From a checkpoint of a small model that predicts nearness at each pixel.
Training: adamw at rate 0.0033, 14800 steps, batches of 128.
Data: 145000 training examples, 13.1 epochs.
Rows from block 4 of a small model that predicts nearness at each pixel, named by matrix and row number. Rows with one number belong to one channel. Each number is 128 + 24 x the weight over its row's rms, rounded and kept within 0 to 255. All counts start at 0.
Before each channel's rows are labels from the 100 images, of 14976, where the channel reaches its highest value: "lies over" is the class under the peak; "patch colour" is the nearest of a few named colours to the mean colour under the peak. Only what is clearly more common there than usual is listed. The data: rendered roads seen from a driver's seat, with toy cars, trees and houses.
# convs0: first 3x3 conv (model.enc.2.0.convs.0.weight, 192x192x3x3, each kernel summed), inputs 128-191
# convs1: second 3x3 conv (model.enc.2.0.convs.1.weight, 192x192x3x3, transposed, each kernel summed), outputs 128-191

lies over: road
patch colour: brown
convs0.74 [108 142 144 104 110 145 129  84 112 133 111  99 110 132 133  93 144 131 108 121 120 101 156 140 109 151 137 109 124 135  81 144  94 119 136 157 103 114  85 106  89 111  95 130 129 147 120 158 147 138 135 135 115  97 100  98 116  85  78  72 149 114 103 119]
convs1.74 [110 141 115 136 124 157 156 106 119 143 131  91 150 122 117 145 133 140 127 147 142 150 132 106 133 122  93 153  86 104 187 108 158 125 110 110 152 103 142 169 111 118 204 104  99  94 115 151 121 142 113 113 109 159 138 165 100 103 100 150 118  78 120  89]

lies over: sky
patch colour: white
convs0.75 [101 130 124 111 138 182 117 127 134 121 140 122 120 133 119  79 129  60 103 139 107 109 103 120  98 142 121  93 115 130  89 139 129 137  95 126 110  95  89  79 121 133 106 124 123 132 150 108 102 101 134 133 110 114  86 128 154 114 139 105  90 133 131 129]
convs1.75 [ 79  88 150 129 134 161 143  99 110 139 136 133 105 143 138 127 114  82 107 160 153 145 107 127 150 104 104 142 122 130 174  96 142 135 134 132 160 109 167 163 110  98 182 162 112 111 105 100 139 107 112 104  96 174 135 119 135 135 106 155 126 107 176 112]

lies over: road
patch colour: brown
convs0.22 [138  86 127 119 117 136 139 153 159 111 113  88 100 146 120 143 118 103 117 161 104 105 129 123  82 145 106  79 116 113  84 129 143 112 137 139  89 112 105 127 115 127 144 103 125 124 108 134 136 112 122 122  86 100 113 111 111 120 125  93 127 122 116 110]
convs1.22 [147 147 119 124 117 110 137 106 141 143 125 133 144 125 142 151 107 147 106 142 140 110 119 154 144  86 192 121  88 143 146 106 139 161 142 146 123 158 159 132 111 147 156 156 131  82  93 154 128 151 147 115 136 138 166 174 154 118 120 130 129 147 141 111]

lies over: road
patch colour: brown
convs0.181 [122 153 135 125 150  90 131 118 138 123 139  97 133 107 169 119 120 135 100  95 144 112 135 149 109 144  97 128 133 105 102 148  94 134 125 148 122 135 135 108 129 155  62  80 152 112  95 113 116 150 135 145 150 115  84 102 136 132  91 132 143 122  73 119]
convs1.181 [106 129 127 120 125 117 119 105  88  90 126 114 137 105  80 122 111 108 137 107  80  99 104 136 119 108 111 115 105 116 143  94 106 120 109  53  94 126 123 140 101 110 133 105 123  97 131 117 108 138 117 118 124 125 108 116 102  85 130 146  89 101 122  71]

lies over: road
patch colour: brown
convs0.103 [134 127 143  93 197 135  97 100 129 137 129  88 125  98 101 153 100  99 150 107 112 134 113 114  87 124 103  91 133  97 105 128 115 112 103 119  96 137 132 121 106 148  76  78 133  97 128  99 102 137 132 126 136 122  68 116 141 138  81 109 153 142 119 124]
convs1.103 [ 80 129 126 131 137 117 148 108 107  85 105 134 106 122 101 105  80 121 116 113 159 128 117 105 120 102 122 118 109 130 138 101  93 139  99  98  98 119 135  92  99 120 139 147 123 121 122 104 141 131 118 119 123 103 107 122 126 107 135 146 127 108 131  80]

lies over: road
patch colour: brown
convs0.100 [103 121 142  99 126  92  92 114 118 119 122 111 121 101 120  95 115 112  93 135 132  80 106 122  92 137  97 111 115 122  95 118 136 124 109 130  86  99 112 147  94 113 129  68  96 126 115  99 153 113 125 106 142 116 126 103 149 132 114 101  86 101 114 140]
convs1.100 [162 122 130 144 141 139 129 113 123 123 117 128 151 155 135 159 131 144 139 158 172 164 130 143 155  99 157 108 117 133 133 135 120 157 127 128 111 128 171 145  99 126 168 155 158  97 138 139 139 138 141 125  77 142 116 201 108 161 117 166 165 128 127 104]

lies over: road
patch colour: brown
convs0.73 [124 149 136 135 116  95 115 114 135  98 100  91 117 113 133 112 155 188 162  89 119 121 165 146 145 110 143  95 121 115 123  99 114 127 116  83  93 138 106 148 123 132  91 156 109 126 120 143  84 156 112 150 136  87 117 105 120 102  85  92 146 151  87 105]
convs1.73 [ 89 105 101  98  90 127 169 139 114 200 101 120 123  94 101 111 126 136 105 107 124 123 114 134 119 140 115 185 107  89 137 108 160  98 115 138 131  85 149 121 138  90 152 115 133 118 115 165 139 116 119 138 162 174 146 145 115 125 110 123 128  78 152 103]

lies over: truck
patch colour: black
convs0.144 [132 122 118  87 158 127 124 111 139 148 139 166 144 114 103 119  79  99 151 150 187 132  69 118 128 131 126 161 118 140 110 133 115 123  91 126 125 109 131  95 120 151 118 105 109 118 163 134  85 113 107 118 109 139 101 126 157 146 114 126 136  84 152 169]
convs1.144 [151  95 138 118 120 153 143  95 141  94 124  89 120 145 141 120  95 133 129 115  78 137 110 126 107 108  88  82 134 126 134 125  97 136 131  80 143 158  91 131 101 152 114 147 136 135 109 107 112 110 135 108  89 107 116  98 125 138 130 106 123 141  92 120]

lies over: sky
patch colour: cyan
convs0.37 [ 86 163 147 111 108  99 121 162 101 125 126  93 134 122 142 180 136 188 166 113  96 175 156 106 136 102 160  78 144 145 165 100 112 113 150  91 143 102  86  92 110 120  76 142  99 116 130 136 123 154 149 123 144 180 105 146 131 116 146 139 157 127 123 100]
convs1.37 [104 113  96 115 115 125 138 150 119 130 124 138 159 103 111  93 126 128 133 107  75 108 116  85 103 149 111 136 139 150  78 112 119  94 104 123 159 126 136 138 111 128 133  86 112 141 150 128 118 135 125  90 116 139 133 144 111 124 156 117 124 125 117 110]

lies over: road
patch colour: white
convs0.150 [131 129 127  96 182 114 113 103 132 129 116 109 116 143 138 115 123 101 155 134  98 118 130 114  78 120 143 110 140  80 111 160 136 129 116 111 140 129 107 126 128 126 103  81 148 125 133 132  97 108 100  98 155  85 142 103 145 124 121 110  98 121 131 122]
convs1.150 [121 116 134 169 141 137  80 124 135 107 138 144 155 121 151 130 141 134 112 167 131 138 124 154 144 119 117  84 115 140 104 131 117 149 105 125  76 116 144 119  94 139 139 159 147 116 116 133 133 154 146 130  96 125  99 149 132 157 124 140 154 107 133 118]

lies over: truck
patch colour: black
convs0.164 [ 97  87 109 109 132  71 128  64  95 110  80  97 111 114 114 132  97 147 126 111 163 125 140  89 145 106 110 131  86 124  86 107 124  95 113 129 111 120 140 132 119 101 127  57  97  94 104 115 132 126 108 112 136 138 134 131 152 116 112  85 113  88 125 139]
convs1.164 [127 157 173 145 125 117 103 125 145 156 131 135 151 127 173 135 146 145 111 140  69 150 168 142 110 113 136 123 143 144 111 131 134 171 109 154 112 131  91 129 125 173 112 115 143 145 139 167 142 200 169 121 133 154 151 135 167 116 137 162 152 172  92 149]

lies over: road
patch colour: brown
convs0.191 [148 111 128 157 146 163 138 121  86  91 128 113 121 140 136 117 141  84  95 114 112 114 151 119 107 110 130 119 130 126 103 106 110 122 117 131  78 120 104  85  89  96  81 119 129 130 156 100 121 110 154 122 132  91 105 134 146 123 107 121 132 148 142 108]
convs1.191 [ 76 117 125 131 122 157 123  98 136 200 131 129 125 124 121 118 150  95 119 141  99 151 122 126 114 123 119 149 111 128 144 101 158 137 131 136 158 111 173 132 148 122 176 126  78 121 120 143 144  91  96 113 139 189 153 137 109  95 104 148 116  63 151 110]

lies over: road
patch colour: brown
convs0.182 [148 176 136 127 148 164 138 178 157 136 150 156 165 152 145 137 146 141 130 158 139 152 149 157 137 141 133 132 162 148 134 124 132 154 135 147 107 173 150 131 110 175 142 130 142 146 142 134 152 155 124 126 114 144 149 141 142 132 158 146 132 142 177 105]
convs1.182 [113 109 121 131 107 111 140 106  96  96  82  96  85 105  72 116  85  89 115  87 136 103 105  96 127  95 112 119  94 109 131 119 103  78 115 110 124  80 123 121 120  64  95 102 126  77 119  88 111  85 120 105 127 103 118 107  88 141 101 107  95  96 114 106]

lies over: verge
patch colour: white
convs0.188 [140 128 109 136 152  88  54 141 117 123 121 124 147 122 128 134 137 140 153 173 106 117 112 130  82 100 147 108 144 154 103 133 125 136 134 130 136 174 131 128 139 155 110  97 137 149 130 169 105 124 136 127 118 137 114 114 164 156 126 100 158 136 119  92]
convs1.188 [139 100  97 142 125  65 134 125 128  71 129 145 132 110 113 119 100 107 137 101  97 115 120 137 104 101 136  98 109 133  93 134  86 136 110 113 147 134 122  64 127 135  89 146 110 139 150 110 130 104 111  93  50  92 135 142 114 133 141 117  69 156 139 113]

lies over: sky
patch colour: cyan
convs0.92 [ 95 151 152 122 115  96 115 160 111 120 127  92 128 116 145 189 130 198 162 114 102 177 153  93 144  95 170  79 138 147 171 105 122 113 149  85 136 107  94 117 116 121  89 162  98 111 128 129 114 158 148 124 157 176 118 152 133 120 137 138 149 129 121 112]
convs1.92 [ 97 112  96 113 103 118 142 156 119 133 127 141 155  93 103  94 131 139 127 102  74 105 119  86  96 152 114 139 138 149  69 114 117  96 100 130 147 128 132 129 118 130 131  81 110 137 147 129 116 141 130  95 129 132 133 145 112 119 159 106 122 125 113 110]

lies over: truck
patch colour: black
convs0.96 [121  89  99 124 124 116  94 153 108 103 106 130 106 156 107 118 106  96 155 103 122 136 148  96  61 131 139 105 132 130 109 151 103 102  99 136 112 110  95 108 104 117 123  99 142 111 143 129 110  93  84  95 133  87  96 103 120 135 146 177 152 128 132 131]
convs1.96 [116 136  98 151 116  92 149 133 130 146 132 156 161  91 109  93 113 137 109 129 162 145  95 128 138 109 115 190 109 126 162 120  70 126  99 106 107 132 158 139  92 118 161 176 143 123 124 114 153 163 154 128 106 148 138 161 145 135  94 113 149 121 115  99]

lies over: truck
patch colour: brown
convs0.119 [120 163 128 110 140 138 118 115 115 133 150 132 125 108 104 109 101 103 115 183 129  77 138 127 136 142 154 139 116  96 113 138 150 123 119 139 102 154 139 178  62 155 142  89 117 128  91 133 124  92 113 147 138 160 184 108 143 172 110 108 100  99 185 123]
convs1.119 [105 155 135 117 107 126 112 109 128  78 115 115 120 126 127 100  84 135 123 132 143  95 122 134 126 107 126  91 128 121  74 134  90 132 100 131  97  96  89  95 107 145  94 134 155 111  99 104 126 136 142 117 105  57  72 134 126 144 142  90 142 122  83 108]

lies over: road
patch colour: brown
convs0.76 [154  97 124 145 105 118 142 144 138  68 101  91 119 112 113 107  88  87 117 110 128 124 127 157  95 115  90  95 114 128  80 116  94 115 112 150 111 137  96  92 116 125  91  92 116 122 139  95 124  87 123 103 128  73 104 105 113 151 116  90 131 134 119 121]
convs1.76 [171 127 130 174 145 152  69 114 115 119 124 128 165 119 114 190 106 125 137 135 113 122 114 171 142 121 162  99  86 162 171 107 117 146 131 137 145 147 144 116  98 122 123 157 136  86 111 132 111 118 147 140 121 150 154 177 122 106  86 137 156  93 120 100]

lies over: road
patch colour: black
convs0.4 [137 132 138  98 147 144 113 114 115 134 131 147 114 126 124 115 109 145 163 129 121 165 150  79 142 114 197 100 147 170  97 103 146  97 100 129 161 134  83 125 100 121 134 124 120 101 158 161  83 139 113 104 129 132 119 107 105 140 174 113 136 111 126 160]
convs1.4 [108 121 128 108 102 119 161 101 116 135 139 124 103 106  94  56 112 129 113 116  80 143  97 122 134  96  84 152 101 105 146 113  76 127 129 123 100 156  81 145  94 137 116 162 108 157 119 102 130 134 119 127  79 115 144 159 138 124 101 124 125 130 114 126]

lies over: truck
patch colour: black
convs0.143 [130 131 127 119 145 177 137 169 122 174 119 146 137 124 113 107 133 146 136 174 112 143 110 107 132 123 146 155 130 141 145  71 144 120 122 125 156 143 130 121 153 137 157 117 132 109 145 146 120 131 144 106 153 169 123 172 118 154 152 145 147 140 155 144]
convs1.143 [134 118  96 143  98  84 132  88 120  83 141  87 123 115  92 115 100  89  79  67 127 112 108 139  95 103  94 113 101  96 126 154  75 114 121  87  84 141 120 131 109 117 104 140 115 141 109  98 126 113 124 143  73  84 127 121 116 125 110 106 102 130  91  87]

lies over: truck
patch colour: black
convs0.128 [128 109  96 120 138 115 116 132 106  90 153 130 113 135 129 116 153  67 141 110 217 127 139 109  96 122 120 109 132 104  82 125  99 121  87 120 102 127  91 123 113 108 112 105 124 109 182 100 114 119 102 113 103  97  64 113 115 151 116 112  87 130 132 106]
convs1.128 [108 109 113 173 148 133 117 138 151 148 115 139 123 127 132 120 124 123 130 153  17 159 112 115 127  89 111 137 109 134 180 114 115 139 120  96 113 129 172 129 103 160 171 140 123 114 133 127 144 126 132 141 107 134 112 164 125 105 127 123 165 122 142 124]

lies over: road
patch colour: brown
convs0.154 [159 167 134 119 150 138 140 122 129  93 157 156 157 127  98 130 141  83 121 136  95 136 139 117 119 175 126 138 140 129 111  96 150 106 134 129 130 129 109 150  62 101 106 110 180 117 199 125 157 136 129 137 136 109 114 153 155 124 136 111 144 126 132 113]
convs1.154 [141 105 109 146 101 174  97 118 118 188  99  89 129 122 114 140 119 111 101 117 112 132 101 114  75  90 139  96 120 125 119 100 118 130 131  72 140 118 105 122 151 122 102 136 117  80 129 133 104 110 119 119 131 125 138 119 101 133  94 139 116  89  80 148]

lies over: road
patch colour: black
convs0.177 [153 129 140 111 146  91 110  94 160 131 145 106  96 124 134  92 132 133 124 111 161  90 135 128 110 100  96 153 116 117  75 179 159 122 114 147 107 135 136 161  70  95 140  78 133 140  98 124 105 109 106 105 154 110 122 102 152 117  89  59  93 129 149 118]
convs1.177 [118 113 131 149 149 141 119  93 119  76 154  94 113 158 165 106 128 161 101 154 102 113 154 147 113  84  92  92 119 124 107 153 105 151 142 108 109 112 120 110 121 150  99 137 112 101 104 132 116 154 145 131  91 101  84 159 158 133 153 150 141 129  95 111]

lies over: road
patch colour: brown
convs0.72 [138 102 102 126 130 129 131 141 120  92 104  82 124 132 130 105 129  72 119 115 133 115 132 141  79 121  96 101 118 112 101 138  88 109 106 153  97 124  94 101 117 108  99  81 114 129 132  90 121  83 129 106 109  91  93 113 118 142 108 103 109 127 129 111]
convs1.72 [147 120 132 180 149 148  94 111 133 113 126 123 155 126 105 177 129 104 126 144 101 144 108 180 137 130 152 129  96 119 180 130 143 153 136 111 133 140 164 136 116 118 163 175 131 106 120 140 140 118 142 154 105 154 126 189 121 121  89 150 144  75 134 108]

lies over: road
patch colour: brown
convs0.185 [111 108 138 121 157 136 130 137 106 102 120 129 126 123 103 122  99 109  98 157 107 135 129 132 121 157 131  97 133 112  88 111 170 116 133 104 116 112 103  80  92 133 104 144 159 133 151 122 131 112 141 136 139 138  94 100 128 110 122 124 107 148 162 130]
convs1.185 [146  98 110 137 135 143 130 104 132 126 107 114 121 130 102 165 116 108 170 142 117 142 121 134 113  95 158  93 126 128 147  91 118 132 110 144 123 107 150 143 125 146 168 121  90  98  78 150 124 102 121 106 129 142 152 146 113 109 137 167 129 113 169  86]

lies over: road
patch colour: brown
convs0.62 [123 144 121 141 128 136 138  87 147  95 124 155 136 152 144 134 149 160 115 155 113 130 144 152 143 171 135 104 140 144 115 126  97 150 142 154  77 139 131 109  82 145 113 155 139 153 107 133 161 129 127 171 102 108 106  98 119 137 116 163 119 150 111 150]
convs1.62 [135  92 138 114 122 122 118 111 112 176 107  92  63 118 116 128 114 148 136 139 142 119  95  84 126  97 132 172 114  98 145 101 146 107 136 158 141  98 115 135 151  76 111 135 106  86 124 131 105  87 106 115 180 178 144 121  97 141  96 105 112  99 145 135]

lies over: sky
patch colour: cyan
convs0.175 [ 97 179 148 136 121 102 126 158 127 106 148 108 148 129 138 190 131 187 172 130 106 162 167 101 144 100 179  77 145 152 172 113 127 113 139  82 146 116  94 121 106 123 111 157 101 115 130 124 127 153 153 120 161 160 135 158 130 107 153 150 157 135 126 115]
convs1.175 [107  95  98 106  95 120 139 147 105 122 113 125 141  87  97  94 113 131 112  94  91 102 117  82  93 142 109 146 128 138  63 122 113  88  91 129 138 100 123 125 113 111 111  81 116 125 145 120 115 126 130  95 136 129 122 130 111 128 155  98 105 124 110 110]

lies over: road
patch colour: brown
convs0.190 [130 161 132 171 102  89 118 120 138 102 144 123 124 129 138 116 141 153 143  88 115 129 184 139 135 120 134 100 155 111 143 144 123 145 143  88 106 136 103 135  84 133  77 178 137 131 125 126 142 144 118 153 145 108 124 120 135  97 107 125 102 176 115 103]
convs1.190 [ 63 100 116 139 104 125 129 147 111 179  95 136 118  89  89 103 123 141 118 119  99 111 124 110  99 121 109 171 104 122 108 106 154  81 110 147 134  75 148 129 134  84 148 109 125 116 119 145 140  97 111 120 176 157 149 148 103 117 119 136 133  93 161 107]

lies over: truck
patch colour: black
convs0.165 [148 121 125 138 153 167 129 171 119 163 127 148 148 123 112 120 129 137 150 167 101 129 136 119 133 133 162 148 113 144 150  89 171 119 110 136 151 125 145 143 120 125 158 132 121 111 149 140 131 120 119 106 136 147 117 171 114 157 159 145 150 140 134 133]
convs1.165 [119 125 104 131  92  81 144  99 121  96 139  89 120 120 101  92 114  99  60  74 134 114  86 143 117  96  89 134 115 105 114 140  70 118 124 111  87 140 114 140 113 106 107 133  99 134 100  89 124 126 131 129  96  98 147 112 124 116  95 111 104 121 100 103]

lies over: truck
patch colour: grey
convs0.11 [ 73 112 143 120  91 114 159 125 121 127  84  96 128 121 116 108 142 123 127 111 118 110 141 115  88 115 126 136 135 113 112  97 149 122 137  89 134 131 112 153 138 135 100  71 113  98 109 137 135 121 116 122 149 150 117 171 106  86 137 104 139  94 115 122]
convs1.11 [ 97 117 145 122 130 127 124 128 140 156 138 175 159 130 136 170 139 102 111 116 147 145  85 112 118 124 114 143 111 132 126 124 119 151 121 134 132 115 145 153  89 172 166 129 180 122 100 142 123 129 138 100 109 123 158 167 116 142 125 155 157 121 131 130]

lies over: road
patch colour: brown
convs0.142 [128 162 151 107 132 128 170 106 157 100 141 155 139 145 145  98 139 143 123 136  69 133 150 151 173 154 117 100 139 162 110 115 121 126 123 155 128 109 111 102  94 108 108 108 116 125 141 123 154 141 128 143 119  88 109 146 124  96 139 165 144 138 102 132]
convs1.142 [144  99  99 138 112 148  98 115 108 175 104  93 103 120 125 134 114 108 104 124 133 107 104 107  97  97 141 131 100  92 144  89 119 120 103 102 154 121 103 161 172 103 121 121  95 107 109 137  97 101 111 110 159 172 150 100  92 121  88 116  99 104 141 146]

lies over: road
patch colour: brown
convs0.42 [115 102  86 137 146 103 119 139 123  82 137 114 113 160 124 128 103  70 131 125 138 116 107 136  93 129 101 108 142 126  86 139  80 112  93 137  84 126 101 100  91 114  76  96 119 117 151 112 125  86  93 119 105  81  81  97 107 149 131 107  66 108 132 125]
convs1.42 [176 151 124 203 127 114  74 113 120  87 120 150 153 111 145 187 129 140 114 113  96 111  85 148 143  92 165 123  65 137 158  96 131 143 131 135 114 121 139 122 124 117 136 139 124  73 103 119 105 112 140 128 100 139 133 179 128 134  83 170 123 133 160 115]